From a checkpoint of a small contrastive image-text model: encoder norm layernorm_no_bias.
Rows from block 2 of the image encoder of a small contrastive image-text model, named by matrix and row number. Rows with one number belong to one neuron. Each number is 128 + 24 x the weight over its row's rms, rounded and kept within 0 to 255. All counts start at 0. Numbers have three digits each. After the name is the row's rms in percent of the matrix's.
After each neuron's rows are labels from the 100 images, of 14848, where the neuron reaches its highest value: "top examples" is what is common among them; "colour at peak" is the nearest of a few named colours to the mean colour under the peak. Only what is clearly more common there than usual is listed. The data: numbers of one to four digits printed on busy colour backdrops. In brackets: how many of the 100, against the usual share in percent.
# fc1: MLP up (encoder.blocks.2.mlp.fc1.weight, 512x128), inputs 0-127
# fc2: MLP down (encoder.blocks.2.mlp.fc2.weight, 128x512, transposed), outputs 0-127

fc1.360 094:093128135143178123101140141124180118132121112140157183148164131203131146101151154133110113103136129134144090115174125085132125156136139119132097122112123116163099121099095117086106125141176108130088141064126153150148111148131166122087195159129091122114114127129137143137117124144131104119098135129138159132122125129093140144140132144091134110083132123102103136136142154091127159123110
fc2.360 099:111154123118118134153127103146080148124136112151118089092083116086121115158113107149150165169095128095104151147103149183126174139132074138126130137113114158104177126139144134169166126094106144091137130152139113124096131116117139123136114125105142109168168111144159098113144121147140130170135154113104116099119118137115130149131137118181103176163110139102147108135114081103124094162105
top examples: red ink (58 vs 8.4)
colour at peak: pink (48 vs 18.7)

fc1.417 088:137155130135158119149141085126116118133129126136123141142121135119137159168118117114125119089127135110151090117100159130145145105109143152161114101105126184150121153119088134139138125169091117099137090157101075123132125114162165130140193098166155108117133126156123074145148140148074174139142133086103130115162106135138124082115112129078119156134131129149098072113109118172130149129132
fc2.417 084:064135155123119152123111157172135083148137103099123140120086096120109104083138143133113135124139104160116161133114091119153157122127124113143123117149130097121138115122105111160141120100105148135150107143112142112103113119079141136093100199113120139164139133128111128133113106134181122135125169141157111142127150191124082163143146139103113123125126146115136188095139188095135139112157
top examples: on a plate (79 vs 40.2)
colour at peak: pink (45 vs 18.7)

fc1.56 110:118115148102080137132123164158146131132180111160081130093100149142158131172118092144120120115141076132169182101132127113117124174120168137112090133113140134161117098142132122143116153131138162159102114124128133149133121132125105173176132147172116139137145121120120094150153143143119152113086092083117116162074146112113131122130106133098155135134075126137155089108135079133128123136124
fc2.56 128:175159107161181095135111118120126124172131121105152095121090113135154128101126142119132103136121144120122097165125071127131179131119099104133152143134098116086147124125167134097122134134162112091144147118098116155122105121166124132123141139103156100133128135150113116091099143116123091127134180183149095088140142127149098128088125132155101119130176104104101140131143192117137119138172
top examples: on a plate (99 vs 40.2); white ink (55 vs 8.4); grey ink (26 vs 8.1)
colour at peak: grey (64 vs 25.7)

fc1.146 094:141123105140163084147116116102128136101148086158113134100120096092160168122110060089169165150130093150114110122146107072173154123129106134147111139149123158145158153140082161110095114079142125116109137164121146128118151155121117146172118108106108077116108136121134141119150105165129113103170129140125120111138110149145102154086133139143144098112141133124154180134138118148153115137119
fc2.146 138:115116131134156105125097094112119084144174134181130118118146095158089106150105160140112115155114121114176110115108156116115112170119155118151114126136126090167162123146136107102090097139111138119136133123139114151105130110136167177153141107113112131130107118105125111087164137118118158108110152119145126110200127120141131124078110131130113122166137122157139099080144125203117124176129
top examples: grey ink (35 vs 8.1)
colour at peak: black (48 vs 15.2)

fc1.500 094:116146123112137114130116151110119170139127099124060157128117079124173156116126064101119175116157147155128100127130090114136130148118163123161096095150080159146163154155096144158100116114117104116119127168112124075142150136156095156105119106134140101128136115114159169124141127139094098127156115132123131119148154133126103157110119124110141116153169152094115160098129114137164114118174
fc2.500 125:122083119112106099112108086122135098125165098149164126114141111136085148174141139147130117138134115161122119154124126146107098139138139120147109101125128100138084116127119146129136122120086125136136098128142076150082126109126145124142110078140123112148132122128150133059153163142100114169134168170150142131172132136132150155099123108139154131166111151138152080110152109209101154153127
top examples: grey ink (30 vs 8.1); last digit: 7 (25 vs 9.9)
colour at peak: black (36 vs 15.2)

fc1.83 102:119124130163129060108115102113169169094145116148159149137109104162128155126121100126087157091119156138101089164139126152130146121138102126164134128147114122207126090130091122140107152120129134155099146120097154117137122132114121112082101073137101132172082116189117148112169131137116137113129120150133144146135111140156137125098130155101121148092128122129134145159138108104164145143148
fc2.83 116:151140182137158135094112106134185149149096163114137126126126141135092139118114119122146123141121123121121110097087100072117110169108136117108115122136135132152165113136165108111120130107131157134146112179154130137082157155159171168121162129081172147128161166120146121134112124138104106134063124077131135126156117078138111137137113090114144115143120169118115115092128098127107163116126
top examples: red ink (30 vs 8.4)
colour at peak: white (61 vs 10.4)

fc1.436 113:110129106121133117154146093136180124143162169122131114161082118135118133111115141099111094115137135156115155114087116128121126165158148096133087139122150084111118124147122112100138131085184159141079107130101080118196127109090125119108121137134102128117150140141145154130125134127122152103144146128123130099146079094171119108126158107145146115150134147158143136184106121186154115133090
fc2.436 041:131156092135146129147127103143169155133138126137117106163089106140143153085126152139077095140137128136079132117113137150113126154163139073115094158100144071100115128175116128143158128081150131108069097138124114091178121090107110132136141165139107150140128127130143113132130162183130140107108146097144130125165145117157112117157124139132130126121130122144134101193092141124167134126127
top examples: blue ink (33 vs 8.3)
colour at peak: grey (80 vs 25.7)

fc1.493 102:085100110129097121120115162143176174135150143103104137128102129176145105150119146142148106130144155109072091120125106118138131139094138101120107153114155121114129140137145172162113150148132141156111122122190135164086116147191101097141115122127106141103136103097111185178146093143121140147119096148133128099082120132152098116173119124118119147123120147107133152090122117151094117124143
fc2.493 063:175159103178157137160147103120106097155109124162100096141128114117129162126121124126131118151120115093135156146139157153143107124097120109121109119123103105140112139145109111124105111141147138133145201159092125102135130077063150145130099160091115122153163127164170093093116107126142129117151118100088149152119112094105160117115154142143119112133082121166140111104130185146150130126147
top examples: yellow ink (96 vs 8.4); bold (91 vs 46.6); length: two (51 vs 25.2)
colour at peak: yellow (96 vs 0.2)

fc1.301 107:127115131097138119137096101102102128162101097142069130135113090116133096144143113138123172115122135154138181103102093122099114147122153146121117137158096148141158187139124156152094136114080125131130126181120110088154140118144122128102151106153175145104133159083152142126158121184097124139146147157145110154159128129137150114116134135102106115168109126111145116107102087156105112090156
fc2.301 140:154086128101083098117136140096096140147122091144134127126113125161098143170154118145140130132111113145120165138123128173104099151132145162132149160103127127128109117134150154118162101117110108107107113140129076155098132140118108096114116080173115106171194109116155110075171130134097107184156153141118139113132135152135146129125122159119134150165121119110149085103121126167085154128123
top examples: grey ink (26 vs 8.1)
colour at peak: black (34 vs 15.2)

fc1.69 090:122135141129148095128137164141115129147133158124086136119148089158154148172083121120112129152148139098083082114102111178124136095115153178105127139082114126103121154143114167114107154160108088096127133122137121151106140129169136140177156105143143143139128103119171131115160079146117118132092117087113153163114134168162130071082135111146170132097136122124127107131119117119125105144124
fc2.69 074:126117104119162147152121106130142086137132115127155110133105151091113109100178152139127140105089099149176125158145151109163159141144110034152101153183118136165138114128137080139142099143135140177135135151106165101148125092129134115095126144128095116127114165142099122134130114119139134138139151137111084090138113118097151164162098145120076113162129112142121133093126128134145128126137
top examples: bold (74 vs 46.6); on a plate (67 vs 40.2); yellow ink (64 vs 8.4); length: one (51 vs 24.5)
colour at peak: yellow (67 vs 0.2)

fc1.90 097:087168160155148083137123120118139123123098134140108103138101125079088179117157148153096099153067120141134116113115137120159134159158136142118080116114127103150124117151140123112118141149134117144122176140092140131104114109142133099113111149127186090142110113134138116096155137115160127130146147124114162148147131091152145154100176094145080118121084116122122128147107097124149192114146
fc2.90 146:134131090134114147121111116172118105123157131130138150109111138123122077156098126131194146096164105097127125122158143190128154102155126135185112101118137139157107137125121133146163109109139109122095124126096163152149121098134165135150117105173099163101102123141120151157130118113117117119166171134101077128120155145085105050093106141106155136130120137119112117139123135149107101131147
top examples: black ink (99 vs 8.2); bold (82 vs 46.6); on a plate (71 vs 40.2); length: one (50 vs 24.5)
colour at peak: black (63 vs 15.2)

fc1.489 093:119169109106155098169129136125138112174097106132096167138162113116082128149141145141117115108151125126091068153097171099148144125054105137165110124119106143128110143169154152128167094092130114119127130133108156139091115100112077160157157149166142110153157112130125150133101137116148135132113129149126138093137150124127102142118137126099165129148108162125081153122107142151153120128096
fc2.489 107:124133108117078155112125138172075152107167108109171074113114123191151113114133137127154144128137113108170153087152119102118112116156137107094115133140153151135145127146077112130126120160123130155136134165157140111124135137108150061132108115128134115112120192131143106131177135147109097171124120085141110122112094125124180116115162145122111079106144117129121150151139127104123127118151
top examples: bold (77 vs 46.6); length: two (59 vs 25.2); yellow ink (33 vs 8.4)
colour at peak: yellow (27 vs 0.2)

fc1.270 118:137125130134081114141133120092156086092160110096114120126081090132112118136171161134150144123133159129162176149140145125130129116137147171099089164113164138120120140116175134126114131106168141135146152148153111119159116132182099118098102139145085125063133073126124093163151128129130111152143130140132082135129106131119124101127166110140081163122108127115169100150105135127120106128158
fc2.270 064:110103100135138167110093131162118118158099165172158116128169173146125170132141129118090122122088114144080098102118118142134107132156117085152152099159093141159151119159076123136134116128098105158146115116096148111098072123102141144137171140130160130179135136127141165086110102150123165106124107142107161139095172149145155142120092145131149102118129122133121134121106110138134135100110
top examples: green ink (91 vs 8.2)
colour at peak: green (50 vs 2.3)

fc1.393 090:150131179148104142102096145082145110091170097121073138106126161166163101124132130127150138130133141143141166102102132150107092097106162147093125129144154176153162135088109145152129107152125145128140158115107104124143127143141095156139156092114091140133137171143081138127147111083112069139098120104136118136120098109150154136093149160119125144121119149171131089134119126141143135105103
fc2.393 104:105114083111100129132131130179126139146087126114141120092088092125160165099143146145085111119125130118131093150167116136127153116156111143139130124115108122130142132132160114126146130088164095114124089121123198114111116134120109126119104120139143127100154151156185172111147128131149172106164155164163143087165112125136161111142120112108143120165118063104094156130120159130158146118109
top examples: white ink (86 vs 8.4); on a plate (79 vs 40.2)
colour at peak: grey (73 vs 25.7)

fc1.151 120:125119125102117134128080143145132116087131118122174184094160117124140123077099143153145130115108136147093088131084148123116133086156117108128132099103145171155114131127118155106128130131121140150179077147135142154158109179114131115147128146149137096148124171126116137125142161089112145089093153166131112177126129149127129149170133136144131122164146095108083129120141116092143124102074
fc2.151 095:131129146147136153128148130149110169139108143105073105159105111146113116156155125097136129163160125123146141138155099148150090131119110127147109198122130081107110140111137124170131103144143123090104167094125109126084148107110138101074132121111124162121129098134164136119105111200140120146151121116144147086142101110160144095089137140118142135121112167119173123096092118142112138156167
top examples: black ink (41 vs 8.2); green ink (26 vs 8.2)
colour at peak: grey (68 vs 25.7)

fc1.373 072:125121147153121179086152119091131115106158111128102156147123140065127169132155091107119133150132179133121128129129132164132151104161167099148166091112139164152098130132121127103118110096119131085074070157160117109167127138143097110126118154125132137143160134115150124111119097096165124139127112143146134100115135159089097129131096090111110119104144135147119093139150173168111127123149
fc2.373 117:121145154106118120098147150163157143150140134124112142141173129148160152110120061136106187107127076139089120116089095156164150113160147120144129129116144090117116127138096129122104119152107141174145139124123109133120113109130175147132143130106097117104137133096131081122156158101145151155161150166091122148114119131166139130127092110188134103130091096147147081109125130136125128085148
top examples: red ink (42 vs 8.4); white ink (26 vs 8.4)
colour at peak: pink (40 vs 18.7)

fc1.25 092:109153080111108102112050131145111159117103156102153097093123122115124122106167136147176117116108116099172136136131128136133156097101146148144130136126153150168145092100137101143166123156135139130109120144129161113137060126122182133154149116121167128153090108163176107164131141115105163161148146136103155122123128122144112102121115106100136139118127138107093097106122143102163158114137
fc2.25 144:141130195134125150115144140132148107110201108153095152175119109122121111149128141141128090073160123150129116122102127125149126130119145113161123123086082128126129141146086164122146117093139100107097137111112169135140184111136079096095147124170143146096133125174098100126078102112142100112136185122145124135160136139103124099136124165133165122146112121133118114132147141126122109108119
top examples: blue ink (86 vs 8.3); length: one (69 vs 24.5)
colour at peak: blue (65 vs 0.4)

fc1.472 095:080146159120105146154139132136106115122112096091127101149203112100149089103094136120134096143089120143120073174104137105112104124146158161126116091138109136157154150096158115142100102101129096195142146137111150097119135146151113127145137170126147103150129128140123110107153099147146124125131171111108134093137125153167088138135152126165140122126100115100159106139132150135145168105133
fc2.472 123:134172095086139081131098125138113120098114114157135113136102138119134148138169094142148124101182140089143184137162148162113157159161107092130107143108156130121136156143104119146147136121121132095096085143095141136107098117143162140149097086114170123122125124174140194099145104129159154125127126166137138122150078086097140083144121125139110134124122156131116140114150129103126113127107
top examples: on a plate (91 vs 40.2); black ink (64 vs 8.2)
colour at peak: brown (63 vs 25.3)

fc1.423 092:079139110130122140098126117120125104101155155108128167121104092146171084132136163168106133131142150168108141122132117110131133141082146131140163152150132181144160158129158144133148096153163100113113125102118133147110093101095123140100135120084075136137142130149135114108114122155126164143115104141117105137110124145146117099135129140105103067117136161092106114150067133176153163167147
fc2.423 107:138139134120135124136126109151140095124104133145139106119109131152099166156095084085140156095115130098157138133120151162113173140141098111128059093121131131146126110141108111105133119079107188140120155156131143090130169130186145121138163138128148102116130125125115128137147110141148094137136127102104143133131141132139169136086131135139133156128090045157111150125172152099121087105130
top examples: yellow ink (98 vs 8.4); bold (80 vs 46.6)
colour at peak: yellow (63 vs 0.2); orange (26 vs 0.3)

fc1.221 095:139123139126140157157143127079153122120154150117154149099122148116130135082162144179113090148145149123136130142114120122138171075134136138084136138130170124120108128081150174116118139104113141134119142146135128141132089155144081070093138111133121157130130097132139156051117125154130111106108152123083110113097114145120172078117116139128091148123154133134124117130156135107180169129147
fc2.221 099:130139107147132146089137108138128127151114094136100098129163104140109115164110099113107186101122110145138107125165137161143077158116133108189121089160102130145135114156124097144139083154111110139126112102146129115137140105116187154144145158134109130126107150134119089155126110069176124107167126138143134140135151128148119163107135099151175092140117103125140109130086097162100090140144
top examples: yellow ink (90 vs 8.4)
colour at peak: orange (26 vs 0.3); yellow (25 vs 0.2)

fc1.243 099:154133156132130128128146113142118097099122138143127160131101095116149151103126168145118123164169111091093165156131158146132182137117125122089111126119147183121141162069104113092139124190137116159160127149152081121117094184140113151101141117129109127166115120126107124083128117144138123167147120126124109138094169124096106087086130131122123097119128097174127120111154115106153114131112
fc2.243 072:091100109078115134109127114137154148145114168118103110130141187131075102160141096126143154114116144136155096122129110110142100128120116118161111098157146104133110063161167167119136117073141125108104111108128152114103118111157132134148124155151143133131153138148140116191098148131155154087116107118099122107158099172176157150163118128138116119115101150103109129139144102150141159133148
top examples: length: one (55 vs 24.5); yellow ink (42 vs 8.4); green ink (39 vs 8.2)
colour at peak: green (31 vs 2.3)

fc1.165 107:087144150116108150170114088072177147140159159107115140140102132096129103103128140093140149099145137118116131131139101139094133149100111148113095085159154090120123126168113135128095123122118155077123124129099151133107123127112102168132101216129146105111150157148125139114110076141104129083132133128139130172112142154147128150105157156139111133155164115148118123131096136157138124129163
fc2.165 069:155125108174147120123135175177073090126084133137153121109155160179129159141108123166097104151093134133118098124125161134152110104134160117148145152076106153131137113118140113126122115135137087150168143144133102141128090158120115144136122102147109155123105112104152116130146169133142132166107156114142115102168120099113135133153114095101130113089077119080117113100152135091165134145104
top examples: blue ink (44 vs 8.3)
colour at peak: grey (85 vs 25.7)

fc1.259 085:148108117114151135154166168132150143111124111124135110106153144098119127125131114083197115137114173135118125170138100129108157123123109173149118121123144139132111120117131120098170086107162152101102121198112127088135127127132106103127164138161120139146130106103088105058138093143111189154160135131148126113124102125184114100100155146141136135113129106114124122123091132132135085152130
fc2.259 039:090158084148127096108105105112142149135117127154082144160123106127129169099129176152099142127130115135119132103135136138135121157117147083103121125127134112111161146159140130153083178125080128100117098090166134118165100088132136124136111128139132125139101129183182150142133139106143107082089108133129090146132188127108138172155150119103131099121121155141142147173128137124128155090104
top examples: green ink (31 vs 8.2)
colour at peak: pink (44 vs 18.7)

fc1.422 088:149109153135117157112126183097130111145074117155126114115186156146136114086128165093147102141134130128101153144110111131087080137156162110127105118144143160126102166122130150139155119146153139106130150160115111147133148102128129109082143162114122108128136124143132071088143108120102135142113162137109106170132104096143075147152163155172104102117128125117122143142067136114154100142146
fc2.422 044:102119117103158136149139070123166147145100152136114116139096127109108148134136184137141127128125143102105169121114114138148145168100097096086111161118164158126144124131124114176099120095168135135115075149131114071114109124112110147110127148113142130133141114177177156126123118115181146122073087118131095131135127176079146136165122141116117128130119144106137136158105165160137130144141
top examples: black ink (73 vs 8.2); on a plate (70 vs 40.2)
colour at peak: brown (56 vs 25.3)

fc1.61 094:123128110065118111130149122113106143161127147131177093125156162121118102180124158094172140138147094091148135148126152178144134133134104115129116154184153127124108147105177155104148130087108157132110098136109147133126131151125097121109109132083135110097120111120084076106124158140139132159139114120113156119134109145111158101132065170131145115148091144103143121137145087156135126109121
fc2.61 080:118119116124155121126140152130142112141110128142088161135116094140123149093149146138169111104078145116087118129184170140128115165180137152148131111142105082077117147160094120113176109137168138131118139108140102094132134138115193090119158152143142128168136122149117081129125108129121109110095132154150145134136176148123088139110124129102099116093106167125118120098098124144087147123145
top examples: on a plate (100 vs 40.2)
colour at peak: grey (61 vs 25.7)

fc1.266 112:083136136150160139124168157129193107148125096157126063099108139115126113164112102120096137075161125110093159147135141168162094129119157124114127119132152121106134147129142127101148080155125109088173134124130114123143095147136099141141120106110098113133118077115125129122146113104139154133113114175161161136107108100112137163135166134153131125099148069135131139169160113135113114123155
fc2.266 130:109098108131111161100133144132098140147120094172140109091134169133124127077152124148131143108152146124166105103118080103134095115134147112159126128125127107137114132125079128140120105139113117108094111081122147128145132122168083124121149170171129110163122191121158127086116109119114164136136133126078099119151132134138146132197152131150116125165133139142131122105093176134109186136114
top examples: green ink (51 vs 8.2); teal ink (30 vs 8.8)
colour at peak: grey (57 vs 25.7)

fc1.49 114:094132139097097167109126141130136148116193151127123122101128151114133095142118102095136135128142088145111138132102157099124107139132153092142129113151135153148117098123135181135149130144110069167143126130144122103116119114122141124112171163176083162136129140175117096168127113120128121131109144100148132105098138093156105109107088176096137138137127163116203126101130100140131120146084
fc2.49 195:158102120148152128129170129133139142150094129107140153148143106107122157134133165132127125166095170126161144054133059125121164148103107108137139182107107136147123086159132114128091144140136141137110165094106110180125132145124108167142123104115129083082150172134123122127137135108104105126174118110113098149089116128137120118099115127103143115161119104140110138131103162083149152150127
top examples: white ink (91 vs 8.4); bold (79 vs 46.6); on a plate (68 vs 40.2)
colour at peak: grey (89 vs 25.7)

fc1.395 122:119134087115093120097155098106132120138070120169081100127155111153130111148097167118131140099163134166111158117112143179167150090156109155115151143152108125130146147168115159136119137154118087104088112166153171108103162147123130098111100143149128096122132138094106114131136125124128106109154132124137106106121123128118108145113135108151101119143144140118167094128124162139182079176111
fc2.395 061:151110156139135125151108164160104139139171126093147185112105152087132138103170093146135123136111129106139122147134144087101099144106138118138108121100122149129066101106108090110132114076134177125163130107108070133138096135149101142156155122149131156181121140138157149108085123098112144131128127134145120133139124141163158122171121167114131138121113138162118156101099101136110156081126
top examples: red ink (53 vs 8.4)
colour at peak: white (44 vs 10.4)

fc1.36 093:145155149159142124104139174123106126172147111143103106096137146102134159141192130136143142149121117095116124132122117135158141131111132154165138098107138138115145128122122148127075156153089182123148112140120130109124091095142127167139069144135124163130165128110137113150138113116149132109159103135041161106164095095131111105124083124087136104099137139129120149159103126146137167113128
fc2.36 099:113136140106145119116120064125146141091111161118146135123158127147154102113094119123092130116127125154129117155149145168126122127135141082130141124161166122180099126122134098117179156112101080102090101126130132156153179136115145125084158112106122125131100129117120146128122132090150148115091173127195120152089184146129125119122133093133101161166079099137112113102120142114124108125141
top examples: bold (78 vs 46.6); teal ink (31 vs 8.8); yellow ink (29 vs 8.4)
colour at peak: green (37 vs 2.3)

fc1.172 095:113152131178139117138158135110133146085082076140148098104125136103145113089112127152148099136127122116160179133117139132136152110145161130139117091101100116115111085140139085098085157146140103135140130083135132110145095124139142143148125119137106108182128123141131124094142103147131113117150138094139133162092140072142079162108186123137150123130140128176136124166143126131138167096169
fc2.172 086:107121140073092092148156112131119088153174200126108135151134149154139134169119110123133124090110134097123117138125128140130108146136139154143060178139168151156123144141119156163133151085116165132081155146078134152110106110176119139113118116118149109090117129132104167135132154101156121132145140140113116114118109140117150090105114153094117124112116133095139129072116133122142134157101
top examples: black ink (94 vs 8.2); on a plate (78 vs 40.2); bold (73 vs 46.6)
colour at peak: black (58 vs 15.2)

fc1.183 104:162126088153144088124137192149122137128129114162138125133150117101167159116113086113150125142150159175146122123109123106111119136108130115122109125144130143106122142112108104148109088086143135130156117103120142134140122111134106135161135114082110137086135143103172187132147085128133119140150110105139139093078133135191117134105116135157125132166129157081114116188176109077127120134133
fc2.183 170:128101097153106096164110153134085081134115112089126113097146113142128105131148139153177129142134104136137139165131135141183126123157118093144101142117102129111139122094145120086159131143145118137129155143110157121125106122086142171144099153118125104123130121120137077194150155141160120082122105099142085127142147163126110058129170126146095163138125140157151149104119145159112114117140
top examples: grey ink (32 vs 8.1)
colour at peak: brown (57 vs 25.3)

fc1.278 097:091101145133097146151120140163151120172185146150133123124064151164167129105126101118125156148112104120117132143118120142118135155137109119120165123145171111104152128136129134164099121123114112125145112128133140114126120160132109133108136127158140140149172129126146093155118117116136091107062123132084075145125146117124119090117112175105200102139106159109147146080120123122115137141068
fc2.278 137:153160090110171110087114126097124144146113123095140104125125108099090118146135125131144063130140130134153137116146087141148132133096159118166123131107073128111110120104156128106147131140146149134115154131104129138129103091125144139137148150141153078132106136177132146137130142112087133122167154146143138115138147121092128080096143105182092174156167092133089100149145172119124128138178
top examples: white ink (99 vs 8.4); bold (80 vs 46.6); on a plate (79 vs 40.2); length: one (50 vs 24.5)
colour at peak: white (46 vs 10.4); pink (40 vs 18.7)

fc1.207 099:133103128150096146139165133145152099141159136135146135124133082161098078152137158093152137139132154094105130168088141182178137132154088135140137117134149172119085146134112151163072107146141147100108116131110121100116125127138105159144073160144161137108107124108106137131097129139120113089165109141146139145129146102129105135133078105111133156105111145076104123146149144095149117146152
fc2.207 085:149133143133169085115078108128120105132096107127079143150111155102142122153132092156133086082125107164149116104153137116112117129128170105149111137161059133148169118157132139111189161127120142157131140129099150168154147109143147092109135119109136118169146126168137106133142123126153113182110154093066113124136112112121146106121141158120106120151109123148114122111100117141107168116114
top examples: yellow ink (92 vs 8.4); bold (73 vs 46.6)
colour at peak: yellow (60 vs 0.2); orange (30 vs 0.3)

fc1.367 090:112144120127122101128096087139146146127126100108103140134130143155138110115144108120144151100153098161113070192144124093152154194112093110125130100165146155161170130146067100147136150108143123167136107136124168129147168142142148141092114098117143107138093137138169100118128144115106129132150144106130124128120071133142093104096113136155135144084107137151150133147129092086128133117147
fc2.367 154:144121139145150106143098114132118092139122132127112108165131165123143125122132124111114124174133145161148109116117183098108120183144136116117126095128152117165162160129121097108112098089100169151114172145147124109106156142111122145106141079119137155096098099081113134129119137125164160135128172105123140103123108130135155175137126106114158157130115119098183140100126044126103129108109
top examples: red ink (26 vs 8.4)
colour at peak: white (60 vs 10.4)

fc1.289 100:114090137130141159148092109108173092106109120106132108140162158082123132102139099058123148102154181134133147100130138140116108104135095159097119104125148144097134100145170121156169138125155121109093174185092131106092119144151111119145119112141113157147164151122147166100110129132155121136116105143110135138090139166113132156099116167132153145155108121142111099132115127137101164105146
fc2.289 045:105155111088131117104123121150132140142113145142171141114106112148112115148131156102101139139133105090094116112154128145157133133126147084183130146106118109108149152159136112132124132149153133148156062113118105111134079103152141144135182170090138153114100114076139081178138168155150139131151131127113102134163116067119148122121092112130116118097107126096139148119155129119183134123146
top examples: red ink (57 vs 8.4); black ink (30 vs 8.2)
colour at peak: pink (62 vs 18.7)

fc1.486 088:184115107140089096146112126155154107144133143125076108116126090127162153148118049132120145102137128130097082118124119135152145147138098121161153101151155130151132117157111105149112113137117119116147129124104148122108145129132160136179149111120128119144111145136136136083162123169115088187184159136116157108135123116164104145103117118149111144091137147126159081145121072110133117153123
fc2.486 085:097131121134160137162102126082111095162133111065147110137123144128134108136129144134149157165134177129143139105124128119120122170124129104134147117102123164155139128079128092103065165118114128184103187142112099120102107164141106145148145124096116151110119139133162122154125134107112127062095109100133108133172170141116153108134144124149158121136146139090134132101148112164146118102114
top examples: length: one (50 vs 24.5); last digit: 1 (25 vs 9.9)
colour at peak: white (28 vs 10.4)

fc1.383 097:118140126129126116139127109123176136116136125133123133107104136129124120132112116149137132127175126148149121157137138098137093116128121093159151088141147120157086128163161098091188123129160109097098106130102131089147121148083161138069166126127122094131100111103070192116088170180122121105150117138129128118091134135131145089168160148100132099138110087128131122157146130144151148154133
fc2.383 083:113128106139109112120135128161105135123138121119149127135126124169088159119102145157160103138097135114104156066115139135103142121100127148099074130099114123080176136094116166168080125123122154132127172131188097152117143083113130117178098106130155144144142120112184119137163121084106139201122129099134138109143121142151113162093139114129143129121122163128140139103116121128117118140129
top examples: blue ink (59 vs 8.3)
colour at peak: blue (49 vs 0.4)

fc1.137 101:146088148113161126109097180147103112111089118118153145115132141153123112111115145154109092130110134156128086146143120132127117144150113141121094139105120115148125132159129165098145149166118140124100070121144132154131119130195077108180162141187102134110132117110163148134099111133090116150147101133169095125140148118113136108179103141144174155126102119095091097137119105130147109108139
fc2.137 090:095137123176088110134139098118148180132149156180119111141141098123118107131145112117153150147140114097123128103111143138116127121104143118158173145132104159121100095091152096138106086106148121121098201137111128130143129100084148142082135136072152090159147127154125133105128157169128115122118175104124156126130111132102165157080106143112112113125156126142109142138140162126121128163086
top examples: blue ink (42 vs 8.3)
colour at peak: grey (54 vs 25.7)

fc1.494 091:111178158155171122099113103153157122126123111112104124132152096114125148109110155134167108154122144110178126186101136118106133161112090130197128159124186102175134124098113092139111146125116158106097175125103158108113138157133146164117137136165144134125104123170109110139119125148141111136115148093107113147137096092097116104106140101125111155122082108116116139088138113116150126129149
fc2.494 112:126130138137065128121121149116130121130140130133100130154078136124100111144139104134127112096119095150101153119152123130163138090162165155100099127093104179143115116148128127126186127096171097152094070136138126193120107094135137073157156143115128125130120146121153157096097135125143109154142118149148142133135128122137109105123145181082119114139130123134138148139117207134106133111135
top examples: white ink (69 vs 8.4)
colour at peak: grey (81 vs 25.7)

fc1.171 093:096141151155156130132089138149130141148143189142132141171127135099131156148097113161135136115133197088114124152126100134093142117108113125133114116089141128172134152114110109146164110128117132122117138122095137111133138113166123093137146102145181089086121119127118112149128143103151166155117130128152098111150115086115118079095114130143064153152134115169109108082161142160103141115105
fc2.171 111:164137138126086130141124118146156122122110083110107154117122110133103137121178144114119081120133044180147152077130162143163119096149117153152142133135130168096132108129093133123074137127131092130103125140156108161136125104091181177118111144132114172159070116169124125122107135103130130116132092112094116141114127155135129130146140148123143131120155122103118152171111144128128134125155
top examples: green ink (51 vs 8.2)
colour at peak: green (38 vs 2.3)

fc1.141 104:155135129066086129117134148114137120080107160107099168127128111123127158138104114144128161172155154088125148122143102147109107128117127146115098177097124145119158105168137150133147141121152150116147120131110150114126116098129143120148136129072108125077152182141162119066133113143097161119070118124161140143095168124159112116130139147097104124150112150146117116115082143115121151137166
fc2.141 101:145139151143113132142134108161165136154125093136138107146169134148091139134162186117153075124094112105130135114149170123145131126090104114103138094143099136147110121123110104117074135134101115186128116066086123140140139115124120146120128156176097077138131123141112115170124135114118135096175140172180140138149110132126134115121132110102169121153131118120113110110131108142163154089089
top examples: length: one (63 vs 24.5); green ink (43 vs 8.2); brown ink (33 vs 8.1)
colour at peak: grey (55 vs 25.7)